Weights of a small multi-label image tagger: norm layernorm, num experts 16.
Rows from block 3 of a small multi-label image tagger, named by matrix and row number. Rows with one number within an expert belong to one neuron, the router's apart. Each number is 200 + 40 x the weight over its row's rms, rounded and kept within 0 to 999. All counts start at 0.
Before each expert's rows are labels from the 100 images, of 14848, where the router gives the expert most weight on average: "lies over" is the class under the peak. Only what is clearly more common there than usual is listed. The data: drawings of small networks of dots and links. In brackets: how many of the 100.
# router: slot weights (model.blocks.3.mlp.router.weight, 32x384, trained with AdamW), inputs 0-191
# up: expert up (model.blocks.3.mlp.up, 16x384x384), inputs 0-191
# down: expert down (model.blocks.3.mlp.down, 16x384x384, transposed), outputs 0-191

# expert 5
lies over: dot (33)
router.10,206,120,176,278,219,207,114,170,228,155,183,171,247,167,232,241,185,167,170,261,197,185,160,104,165,168,126,127,159,183,196,135,169,210,212,234,201,165,201,214,237,179,234,190,221,245,260,253,199,180,214,176,185,196,170,191,189,207,199,195,119,160,182,211,213,151,191,231,226,224,196,197,177,228,223,236,209,215,181,218,176,181,202,202,195,279,186,187,206,234,152,116,243,194,202,198,179,182,259,171,212,208,189,222,198,236,312,126,163,162,270,159,127,216,188,216,223,189,201,220,221,170,193,123,203,167,193,143,182,234,231,275,160,218,166,253,212,178,182,203,218,217,189,248,177,204,313,219,250,208,214,95,263,161,198,120,234,177,206,272,230,227,211,171,281,265,194,248,188,180,219,245,134,250,194,176,240,216,213,181,199,193,259,200,241,146,248,186,136,156,217,196
router.11,169,130,142,200,230,206,139,179,186,219,221,163,280,157,201,224,243,198,196,186,214,244,157,201,229,110,209,183,150,212,197,167,235,179,221,151,156,209,140,187,214,147,211,217,185,238,303,253,211,143,226,147,191,186,220,140,161,188,172,224,144,229,192,169,150,155,154,167,237,193,189,98,136,221,262,203,148,201,189,154,187,213,192,209,196,205,228,258,231,228,184,152,235,231,270,230,150,195,260,183,200,236,162,201,180,211,192,168,185,178,168,236,184,263,177,175,191,211,240,188,209,217,261,146,204,193,203,153,182,214,256,219,210,159,201,242,186,209,225,291,304,226,213,219,135,283,238,121,216,159,221,140,211,207,225,178,225,125,234,253,176,159,200,217,234,182,96,252,141,187,218,256,172,170,148,232,140,211,193,268,175,164,159,214,152,142,257,210,192,161,288,280
up.0,227,285,160,238,175,192,220,95,199,212,237,168,258,203,163,242,217,273,225,196,210,197,151,222,156,214,227,171,256,187,223,195,215,165,202,175,210,199,159,185,213,163,226,235,251,110,228,257,192,141,95,210,242,199,186,175,267,167,248,241,212,154,190,222,270,230,192,234,238,233,194,141,127,180,189,261,233,233,224,250,241,165,154,223,231,157,223,185,251,220,188,233,195,178,237,192,200,177,130,207,203,113,209,214,214,198,197,176,194,129,213,145,283,277,172,225,252,147,115,162,304,168,257,192,238,214,207,131,169,115,230,193,271,242,154,237,251,208,186,170,209,245,207,83,137,129,165,256,188,186,165,201,180,204,208,207,140,147,101,206,167,131,217,210,180,190,150,225,154,254,179,200,184,182,219,223,170,225,240,208,186,224,125,119,234,220,216,222,159,207,166,231
down.0,189,259,185,208,138,200,199,256,229,226,258,202,270,241,181,174,151,195,201,189,209,206,222,167,134,180,215,183,121,270,173,227,202,185,233,222,238,139,227,212,196,183,229,241,293,176,148,136,196,227,262,224,204,235,176,234,189,166,177,242,230,204,137,273,214,210,145,203,223,187,172,238,168,246,102,167,201,262,188,183,202,184,260,128,200,286,180,195,114,220,213,189,220,97,243,176,310,178,214,187,126,303,154,201,226,220,94,203,164,249,277,182,258,164,231,187,150,213,216,231,99,205,179,210,150,153,226,225,195,192,191,134,212,162,238,176,241,265,206,137,207,242,204,221,222,199,187,253,164,212,204,203,189,191,189,237,198,210,273,165,226,227,204,276,251,158,140,170,222,208,236,163,126,179,118,229,236,241,216,130,249,230,221,163,253,174,157,175,170,149,182,231
up.1,147,204,199,205,115,183,208,265,221,245,160,165,204,242,199,120,255,206,182,236,190,178,173,245,198,114,210,167,255,210,232,181,158,202,165,162,150,248,175,182,223,224,266,199,267,226,201,190,141,149,201,187,143,192,215,197,164,188,93,218,290,169,191,174,221,173,309,183,218,183,191,177,122,147,188,231,194,173,216,230,253,195,199,102,180,206,252,190,147,231,242,217,288,213,199,175,244,219,180,260,234,227,227,202,221,177,145,246,181,154,240,201,218,215,173,135,248,163,240,219,227,198,214,208,154,119,195,203,228,175,229,205,237,177,249,178,141,203,217,242,196,115,193,210,230,174,182,201,229,241,216,192,181,183,179,211,194,191,114,266,164,158,172,230,186,241,215,202,239,172,246,216,181,179,267,125,187,134,220,179,247,211,198,113,231,229,124,209,202,134,187,160
down.1,174,181,169,168,141,213,254,156,211,228,257,177,201,205,207,192,161,188,236,149,203,256,212,200,223,212,217,261,100,155,159,212,210,118,202,290,167,190,170,206,233,253,258,224,176,235,234,231,300,193,219,122,213,180,165,158,250,235,186,208,186,206,185,172,127,305,169,195,184,171,269,276,182,219,220,225,206,235,252,116,147,179,298,258,179,202,169,221,234,188,232,216,96,211,203,222,258,236,192,221,201,282,135,161,177,190,114,179,181,131,169,160,182,194,180,249,243,170,135,225,161,210,244,213,239,160,190,288,224,316,266,179,198,189,163,237,227,232,229,207,130,163,136,142,173,193,289,123,243,179,200,223,244,217,173,147,241,204,226,140,233,211,201,230,208,217,172,165,118,126,173,173,126,182,185,221,223,231,192,209,217,226,192,266,234,221,211,192,277,195,225,154
up.2,188,241,226,240,189,198,127,200,237,86,140,189,230,208,165,153,215,231,146,139,224,175,220,189,223,165,220,202,103,164,178,231,187,196,159,154,143,186,259,172,184,237,155,151,244,142,239,158,217,230,229,220,142,213,187,264,206,193,155,245,148,250,175,187,252,173,222,233,247,187,163,214,167,208,234,188,153,271,205,200,169,122,186,194,201,171,256,250,146,185,238,216,290,159,153,251,138,175,117,223,174,216,215,266,142,190,235,251,236,230,116,178,248,206,193,225,165,271,260,212,129,250,242,143,196,176,206,205,261,188,167,221,225,188,110,165,173,210,213,234,193,229,145,186,236,172,204,217,198,165,223,174,206,157,140,178,204,247,267,177,177,154,210,142,206,166,241,243,256,222,194,284,224,230,262,149,222,193,193,200,231,191,219,247,176,300,215,195,156,234,212,168
down.2,145,208,140,228,207,197,227,178,186,178,224,144,189,197,187,177,235,208,194,193,206,115,214,196,172,195,195,216,231,191,163,138,194,223,250,170,198,215,173,252,157,203,253,224,179,212,185,228,157,292,182,185,181,227,185,163,219,122,206,164,206,241,238,187,218,255,204,205,165,242,224,196,275,254,232,143,216,168,295,223,278,237,232,172,229,275,192,132,214,231,274,210,185,248,238,212,243,139,170,181,207,155,193,237,198,304,235,204,169,188,236,232,200,157,115,195,159,129,216,162,165,222,250,153,142,247,106,161,237,225,263,151,218,180,132,156,172,199,142,166,161,255,184,189,171,165,247,200,195,159,245,111,184,182,205,190,216,152,200,120,263,197,202,190,159,166,86,212,94,189,118,232,201,222,173,261,151,193,103,206,262,242,259,197,197,182,178,167,216,229,189,202

# expert 2
lies over: link (48); dot (35)
router.4,202,210,199,270,142,190,195,239,241,172,185,274,187,217,255,139,252,147,141,236,215,227,157,166,165,205,188,212,193,249,169,247,176,240,182,236,229,191,262,248,190,191,219,298,212,246,163,170,273,119,179,186,152,149,195,216,152,96,205,266,187,234,192,210,199,167,198,267,196,121,200,274,175,182,207,171,200,220,217,151,200,146,180,230,192,198,137,206,209,206,166,171,241,250,255,248,190,195,194,216,233,211,207,239,259,192,154,241,200,126,133,201,219,216,196,197,169,77,266,143,212,216,168,203,148,228,238,238,205,166,126,178,226,194,230,254,274,211,123,198,152,212,233,127,197,189,166,213,141,146,172,241,156,173,254,187,187,167,223,167,177,214,202,232,216,203,221,292,186,228,193,263,242,189,248,213,217,71,239,143,218,236,202,209,297,171,191,192,84,185,264,313
router.5,146,162,230,285,189,182,182,232,239,199,212,239,220,232,175,150,226,178,197,266,205,249,195,224,219,210,109,181,166,231,136,268,198,225,182,251,180,162,263,208,209,208,245,275,192,265,145,174,207,157,163,164,148,115,174,166,170,155,178,269,155,227,234,227,170,169,154,304,191,157,211,283,177,206,179,182,207,187,226,177,151,165,213,270,190,226,147,219,185,249,237,192,206,270,180,210,177,205,162,237,233,200,149,203,274,210,145,154,224,155,55,135,189,236,156,217,177,153,232,157,198,220,233,228,183,215,222,287,277,211,177,263,264,178,222,239,222,229,156,202,164,240,193,166,282,215,177,246,105,184,206,232,136,105,163,235,202,130,259,192,194,172,209,198,152,187,212,273,243,222,177,235,210,257,224,183,249,56,232,176,224,245,190,250,276,152,204,155,212,182,212,312
up.0,183,287,220,160,159,224,220,227,163,185,208,189,208,164,198,218,202,225,186,226,179,141,128,239,255,200,240,246,169,193,268,199,76,243,191,244,186,185,155,186,203,251,255,189,246,199,226,173,230,195,181,244,199,194,238,239,192,254,206,156,271,224,259,291,129,286,224,162,255,253,211,188,147,122,180,155,198,201,216,190,224,138,242,235,219,186,201,174,196,193,205,229,220,209,271,165,169,177,216,210,191,225,207,223,162,179,235,255,214,190,214,247,211,244,160,128,231,205,162,196,276,166,222,202,209,225,171,219,201,239,202,213,186,174,133,240,191,199,189,199,226,176,159,164,241,166,205,218,189,266,169,221,167,205,144,158,158,249,208,199,201,177,176,242,209,293,154,240,196,188,263,232,219,225,151,200,202,206,154,203,252,241,168,247,215,113,184,192,138,229,224,231
down.0,173,249,239,143,226,226,207,126,200,217,154,169,180,150,177,240,162,218,210,205,142,234,226,168,150,233,253,206,264,216,238,260,146,232,214,175,139,194,202,257,245,165,166,201,244,182,219,190,183,216,218,170,131,156,172,161,278,183,232,281,138,207,210,213,238,234,188,214,260,180,177,229,163,195,224,136,148,244,231,173,169,164,131,215,198,221,252,127,174,276,222,206,277,229,154,170,126,201,161,225,246,170,162,197,233,162,168,174,199,235,167,242,200,115,151,171,182,202,243,182,159,199,242,217,217,204,194,250,233,233,205,171,206,162,170,199,160,212,183,180,284,238,166,219,210,190,158,196,186,145,201,242,225,180,170,147,140,152,230,167,198,178,269,177,242,91,206,200,141,215,173,238,161,251,266,212,133,163,180,263,251,232,185,159,263,212,256,273,264,208,219,258
up.1,154,150,234,129,128,262,209,217,159,203,188,165,233,168,241,184,210,172,174,213,259,250,172,247,156,212,205,255,208,218,191,242,194,173,166,185,211,266,251,123,248,186,227,190,121,173,177,206,235,181,231,211,147,264,211,222,182,192,200,192,223,215,220,249,143,205,239,176,261,181,184,178,246,173,230,144,118,201,216,226,292,132,191,250,182,179,214,218,214,197,137,149,141,190,207,225,135,299,212,262,213,201,174,150,220,224,255,142,167,277,189,140,214,154,262,204,123,211,149,244,221,168,157,211,175,252,174,205,222,291,169,215,168,93,179,262,158,217,148,142,178,200,163,220,227,154,186,231,276,219,180,284,157,147,196,290,265,201,201,200,223,236,192,255,143,194,219,237,233,211,133,236,277,193,240,190,183,216,228,217,166,189,193,234,160,173,166,217,175,213,216,220
down.1,189,206,192,241,172,191,190,239,112,200,279,184,223,193,220,207,234,174,173,204,208,176,216,197,191,216,166,180,213,228,232,215,234,189,233,196,132,190,224,240,117,219,183,204,204,236,229,138,269,199,234,115,184,213,167,141,192,206,188,280,267,183,193,135,180,214,239,197,165,159,120,97,211,150,192,233,206,212,137,203,151,168,226,193,234,159,240,189,186,185,217,206,264,180,185,180,233,95,177,298,247,283,209,253,116,195,219,244,305,203,216,229,212,257,154,253,158,197,229,205,287,227,234,172,231,220,187,156,197,211,216,148,214,116,193,161,206,196,218,231,230,249,301,139,169,225,173,158,137,164,275,197,193,98,189,157,198,147,244,207,242,185,174,148,186,216,139,157,299,248,213,156,180,145,269,202,259,269,218,202,198,173,236,117,164,208,148,223,169,185,191,206
up.2,192,284,141,270,201,154,268,153,245,176,134,289,178,89,183,210,155,205,208,212,205,206,172,178,175,159,213,225,210,269,168,186,151,220,205,121,199,226,251,189,178,167,201,218,132,224,222,232,188,202,154,199,210,241,176,217,244,163,173,119,196,157,206,160,204,189,217,205,175,245,172,231,267,195,167,193,212,277,179,200,182,176,214,231,209,159,197,194,234,278,179,251,165,193,146,159,227,214,263,177,170,185,218,212,157,194,221,163,174,182,192,111,121,226,199,294,186,212,203,307,200,275,202,249,174,263,183,225,135,181,219,234,199,182,221,166,213,122,131,215,251,200,247,173,152,132,190,126,242,259,211,229,237,185,169,244,145,186,187,185,233,189,240,201,126,142,209,196,173,140,139,161,180,229,172,213,202,244,210,185,248,254,119,208,249,188,257,302,194,226,217,209
down.2,225,141,209,202,209,151,184,198,225,213,201,201,170,202,216,200,189,208,187,149,157,219,192,150,202,197,300,240,226,158,217,37,231,241,178,242,228,180,166,212,116,213,121,189,238,209,233,189,166,285,231,170,218,246,109,177,215,218,214,219,206,172,244,77,261,253,198,101,159,212,154,216,226,207,225,173,249,214,209,189,191,164,207,195,209,181,230,169,154,194,221,204,230,206,245,178,203,233,225,186,158,227,134,182,304,165,199,174,254,231,187,281,159,167,252,236,166,352,204,177,249,173,260,133,184,264,226,193,195,196,242,168,225,202,158,241,245,173,201,253,209,161,220,277,227,185,213,189,153,168,201,277,179,219,258,223,239,237,176,196,173,274,123,192,195,269,280,159,116,239,193,184,226,177,181,217,261,238,233,151,255,252,192,193,223,203,164,244,188,224,268,164

# expert 9
lies over: link (67); dot (27)
router.18,171,176,248,272,194,144,197,200,262,279,233,230,221,226,154,158,238,201,178,241,197,212,211,194,191,195,156,168,175,217,223,92,177,179,261,120,207,200,159,291,200,151,302,218,239,249,157,220,210,129,201,213,202,239,234,140,191,191,154,39,152,250,196,195,186,183,239,90,194,171,136,192,93,211,175,218,127,193,143,236,151,191,103,185,241,188,195,180,193,215,230,224,214,267,233,187,162,140,172,212,227,213,227,172,197,173,195,237,227,188,196,129,205,207,150,118,249,180,213,195,141,230,257,209,155,187,270,180,197,177,226,152,177,151,218,218,120,247,151,282,216,210,203,233,180,270,194,189,279,208,111,202,176,176,211,195,202,174,207,286,120,145,174,234,196,168,218,222,200,200,175,227,190,201,244,211,150,222,243,294,204,167,214,184,222,169,268,218,196,206,221,221
router.19,222,135,192,244,199,229,145,167,196,226,218,242,261,196,236,216,245,203,174,226,271,220,180,128,255,155,167,165,142,106,216,274,184,199,226,171,184,225,137,223,177,130,272,264,170,217,184,204,169,186,190,229,196,157,254,168,188,184,167,208,112,224,229,253,196,178,220,197,164,227,137,92,146,232,213,187,185,224,231,221,215,146,133,148,218,239,150,218,184,88,299,185,307,204,237,192,233,157,183,228,286,199,224,232,175,232,189,178,147,136,275,196,163,197,179,175,262,130,265,200,135,192,243,145,221,302,203,194,148,225,157,170,172,178,186,227,188,272,141,241,201,241,153,247,178,183,198,233,175,152,159,202,187,193,208,193,194,230,222,189,140,167,292,236,196,205,154,228,168,229,223,213,239,166,201,243,224,206,249,203,297,221,128,153,200,231,234,179,177,218,204,232
up.0,149,223,184,121,227,192,146,226,215,259,213,174,211,242,138,191,222,203,188,211,220,99,179,204,204,190,193,140,261,181,198,137,125,179,198,141,203,184,167,177,150,208,208,191,245,204,237,247,217,281,277,279,238,251,158,156,197,273,222,164,198,291,240,139,213,181,196,237,193,225,155,178,162,186,227,220,196,202,194,192,249,273,281,252,238,154,261,185,208,239,286,113,107,227,266,194,240,126,225,242,157,237,158,185,145,199,197,219,231,225,247,221,182,157,232,212,156,215,208,168,240,230,193,121,249,155,165,193,239,159,159,253,216,168,208,199,197,197,259,238,177,183,236,211,216,312,137,220,192,184,294,164,201,293,221,206,149,167,178,167,202,199,136,262,248,236,164,163,257,208,204,249,245,169,177,228,134,208,199,216,211,142,125,257,151,169,179,245,223,230,168,244
down.0,303,225,198,191,163,170,205,156,166,140,170,178,166,200,204,117,127,215,196,205,182,286,230,176,176,233,248,220,183,199,169,194,200,272,224,241,211,238,199,168,286,190,211,163,119,171,244,231,200,158,286,148,215,240,262,197,171,224,226,249,261,262,201,217,199,255,233,207,205,118,248,236,234,236,208,182,173,245,242,158,224,186,169,182,154,199,105,109,169,206,176,173,185,191,176,175,223,221,181,159,125,123,212,197,159,136,195,166,229,307,260,253,166,188,131,279,217,195,228,219,198,182,208,198,225,231,264,221,185,227,313,207,152,273,182,210,206,174,160,129,241,255,200,187,151,157,212,190,304,146,177,195,195,210,280,172,211,244,227,281,225,197,167,237,209,158,244,204,136,243,172,130,251,123,214,201,167,168,235,188,213,215,184,217,160,233,202,205,187,182,228,211
up.1,246,343,232,202,217,197,248,184,185,215,155,172,254,247,188,121,185,215,168,164,155,179,120,158,184,126,141,216,191,142,179,215,254,170,211,268,200,159,239,216,227,198,246,143,254,142,258,225,223,185,227,181,194,205,174,244,219,246,165,187,239,251,228,129,113,254,154,163,177,249,144,154,182,189,157,266,158,206,235,185,214,222,220,143,196,147,238,130,171,246,202,182,232,187,162,216,178,171,179,169,240,142,250,129,179,158,156,243,208,201,189,225,182,284,171,154,221,162,277,204,178,117,183,187,194,164,230,145,196,183,194,203,237,261,183,82,162,182,237,170,233,215,246,181,233,194,230,192,210,189,199,126,181,197,164,162,168,230,209,262,181,227,276,281,272,116,149,256,198,251,165,189,74,247,181,214,250,177,197,237,222,168,189,202,240,225,227,196,207,247,228,187
down.1,234,160,196,222,136,180,121,196,208,191,187,182,198,130,225,167,210,221,154,203,175,226,134,170,168,185,206,168,190,183,203,231,143,216,171,154,156,109,184,168,188,240,150,242,168,227,248,164,184,210,161,215,126,121,182,216,190,276,190,157,221,257,206,220,198,226,231,268,251,152,173,235,170,192,254,241,219,248,194,247,220,148,219,153,143,162,239,168,157,228,210,162,230,250,195,219,168,238,263,245,189,301,177,225,198,221,207,207,190,163,206,230,135,140,265,186,160,263,130,233,233,192,219,169,236,247,177,254,244,132,186,228,211,172,257,276,186,222,200,127,173,163,231,249,223,164,205,246,185,259,138,233,217,171,248,204,169,136,244,185,206,233,185,140,287,193,211,192,179,161,161,182,183,203,237,180,209,190,237,184,136,215,238,169,263,224,269,151,212,122,181,146
up.2,79,206,178,229,246,217,159,261,211,224,202,168,163,122,217,195,89,270,223,222,159,272,228,225,205,240,186,227,209,207,136,194,223,274,168,184,212,203,189,208,252,196,157,233,197,254,161,194,159,258,208,121,204,212,197,149,253,178,211,152,201,170,179,196,196,171,176,182,265,167,194,142,204,212,216,235,203,244,139,238,214,231,241,216,272,240,161,158,145,277,186,171,237,211,104,215,187,143,203,123,223,237,225,229,204,226,218,132,226,171,201,208,184,163,213,186,250,202,174,220,158,159,246,208,192,206,279,167,201,222,198,151,264,240,246,218,203,147,161,270,197,204,193,241,197,182,246,247,195,188,171,235,228,215,188,190,165,153,164,180,201,234,140,172,166,155,194,180,209,144,217,141,186,281,191,212,182,186,124,179,233,173,171,177,232,243,229,178,190,179,130,161
down.2,237,208,224,195,190,181,227,226,194,196,229,171,215,153,231,191,157,222,137,218,199,199,219,164,199,172,195,203,161,175,245,243,124,191,271,143,166,213,228,236,260,105,200,239,216,135,45,195,178,168,169,208,173,219,225,248,151,237,208,206,226,142,233,167,242,219,169,230,172,198,153,168,199,183,251,243,172,284,151,146,311,206,231,182,132,146,137,173,298,217,155,265,230,174,191,219,215,249,202,163,213,187,160,199,232,233,268,229,197,142,208,222,253,180,148,219,155,177,194,228,235,189,225,209,170,223,131,172,157,170,187,235,244,97,138,208,268,205,171,253,169,200,276,136,207,242,177,222,227,241,250,136,188,164,169,234,226,167,237,231,141,116,202,139,193,227,199,188,194,192,212,224,260,187,191,158,203,193,226,163,326,143,239,235,182,225,312,153,203,243,240,208

# expert 0
lies over: link (83)
router.0,231,187,269,192,160,277,157,175,202,72,160,196,198,182,261,214,162,169,184,173,183,165,145,168,228,146,207,177,181,223,228,179,244,222,177,239,272,285,292,193,257,204,151,252,201,251,221,150,254,237,159,228,174,171,214,222,197,182,185,175,222,138,234,253,251,173,200,214,180,175,172,232,169,174,187,165,312,165,292,227,203,148,233,240,167,229,112,143,263,145,120,172,235,160,151,183,153,148,173,169,183,214,183,243,282,181,250,205,124,147,194,198,190,176,203,266,143,174,187,182,187,150,174,144,223,191,198,213,161,185,210,260,169,221,183,205,163,180,217,143,169,235,221,239,267,152,200,307,195,240,271,123,222,225,159,175,267,187,176,184,217,171,208,173,223,222,147,221,254,135,237,200,156,199,209,157,296,180,236,84,247,284,156,208,234,198,179,202,209,196,178,237
router.1,163,134,210,195,201,175,187,138,238,235,217,281,285,226,216,275,244,196,186,151,153,243,164,196,212,184,197,233,228,151,219,270,178,183,200,133,153,194,178,247,213,186,264,226,198,200,181,217,148,148,186,188,173,197,265,142,211,175,221,195,120,242,225,233,230,148,222,177,172,175,255,146,200,207,214,194,160,224,205,192,224,109,206,182,257,186,179,154,135,135,271,192,188,217,199,116,228,206,101,243,175,290,235,185,165,274,243,204,141,188,209,131,259,194,190,174,163,209,244,171,118,234,291,222,176,197,233,201,202,203,213,164,156,129,198,233,183,208,147,236,195,143,177,254,186,225,232,207,164,188,145,204,208,137,139,187,154,235,189,250,154,184,209,201,244,223,171,239,178,241,255,243,218,164,204,180,190,152,156,223,226,203,280,136,172,242,203,194,204,198,256,198
up.0,244,150,209,201,109,167,144,196,222,196,165,218,175,160,223,170,143,174,233,151,184,164,229,142,278,190,197,188,150,237,173,192,223,180,183,165,250,141,176,191,222,199,221,242,242,232,146,146,197,196,175,216,163,219,174,247,182,171,247,248,164,207,190,193,209,235,187,214,147,175,218,250,189,192,184,256,185,179,181,273,204,171,155,223,229,206,193,186,216,201,228,138,204,205,240,153,202,215,280,250,230,203,216,188,116,164,260,164,178,291,130,162,250,203,219,207,164,185,118,157,281,195,172,177,230,248,241,133,201,201,175,162,225,169,169,186,222,259,186,199,242,153,237,187,196,132,231,215,163,266,223,246,148,178,261,207,190,218,209,200,223,156,129,185,214,267,202,215,181,157,229,228,242,236,229,219,178,210,234,189,231,215,159,198,188,165,247,233,161,234,247,202
down.0,220,259,239,87,246,209,251,174,210,253,186,253,244,193,219,201,264,160,225,196,170,236,201,153,256,182,182,189,153,189,186,198,198,167,148,247,170,119,144,207,285,202,152,217,185,207,162,186,204,202,237,214,157,95,193,248,324,188,167,227,240,151,190,181,232,215,187,186,167,197,271,179,198,197,199,127,244,199,214,230,161,236,245,206,181,217,182,261,256,197,203,254,143,169,179,189,227,200,217,234,238,222,229,223,165,222,195,139,133,206,225,187,173,225,192,231,155,237,176,196,100,199,242,251,170,231,127,173,228,201,228,191,199,146,179,197,138,120,133,220,75,328,192,173,171,149,223,224,222,141,191,236,267,189,272,287,225,190,119,146,171,249,231,187,162,280,217,239,116,162,185,231,215,155,256,203,150,261,175,214,192,248,127,218,142,220,222,192,178,164,167,238
up.1,279,205,171,193,189,208,212,189,198,229,218,144,176,116,151,164,162,160,184,216,283,143,233,206,278,203,194,221,204,241,183,226,169,138,203,142,203,259,160,183,161,163,136,176,116,170,144,212,190,230,197,220,169,195,273,213,196,196,139,117,189,194,230,248,241,254,162,230,193,219,210,167,200,174,184,297,291,195,179,229,216,118,244,234,174,216,257,242,199,122,221,198,103,202,209,148,220,241,177,219,230,202,210,224,184,139,243,155,198,223,141,161,249,201,178,171,239,127,212,276,231,187,190,197,274,122,147,221,111,203,186,119,187,216,137,175,180,171,198,230,173,234,203,212,234,307,169,220,231,188,254,243,266,257,265,135,193,231,169,256,176,189,257,272,155,268,206,135,177,206,193,215,211,242,92,216,237,150,229,174,190,185,233,202,186,302,181,185,181,205,228,208
down.1,199,108,224,196,161,189,173,255,159,197,207,271,199,260,210,174,213,187,216,175,138,194,175,182,213,148,165,173,124,120,158,204,161,214,172,157,208,252,201,230,186,193,291,217,239,237,249,183,244,174,171,213,161,148,159,188,158,247,205,224,195,205,192,247,185,174,190,202,242,164,298,250,195,246,169,233,206,138,202,204,209,190,132,171,175,171,182,264,172,242,171,132,194,232,179,206,208,190,185,243,252,135,209,208,207,227,162,144,182,196,219,299,176,167,214,204,173,157,179,203,99,183,197,160,242,177,169,247,188,276,183,341,149,188,253,151,108,247,296,203,274,211,203,221,246,239,213,235,212,127,198,214,178,153,98,132,253,242,223,211,296,180,231,246,243,195,158,121,196,212,211,228,241,230,252,223,190,147,138,175,254,175,161,179,131,141,194,254,151,259,144,188
up.2,178,126,153,146,213,170,248,152,203,233,174,192,130,228,191,175,235,138,183,222,189,203,221,257,210,152,158,218,215,202,143,149,226,175,122,197,168,186,228,166,183,150,206,123,174,242,242,249,210,240,129,171,269,212,217,198,235,196,235,245,202,165,204,207,169,166,114,199,234,284,226,149,168,228,277,209,186,174,122,190,191,181,186,219,212,192,144,127,144,222,199,253,172,238,141,211,134,157,169,185,205,252,222,143,233,238,179,168,204,193,191,239,237,292,240,146,200,193,191,295,236,226,220,199,206,158,269,250,195,290,156,173,197,191,233,188,211,205,253,227,220,286,234,145,194,167,174,216,236,200,170,188,297,161,125,197,257,78,221,177,189,253,220,134,147,258,180,134,145,222,205,193,158,200,232,236,157,252,204,192,131,176,227,161,220,225,128,130,199,255,169,135
down.2,221,211,243,177,155,231,233,306,160,166,216,167,207,148,139,223,183,225,240,233,166,213,263,162,167,208,230,334,217,251,215,286,210,204,206,240,202,221,170,165,247,198,255,253,218,178,137,232,278,158,269,233,191,160,260,267,269,208,107,244,162,202,155,148,292,204,218,146,205,184,211,216,158,175,71,270,179,260,195,172,249,178,173,232,233,236,228,265,183,170,157,179,226,224,238,190,206,203,172,232,225,210,203,178,183,124,228,221,132,152,200,218,182,214,144,184,247,186,139,125,229,213,173,161,213,140,207,203,257,167,297,189,246,227,147,171,165,159,225,185,204,182,165,179,157,221,188,213,151,159,243,284,186,204,228,261,202,163,170,251,268,215,171,140,190,152,268,216,209,254,174,149,203,217,131,142,157,172,218,234,212,259,183,92,162,229,266,178,190,210,212,135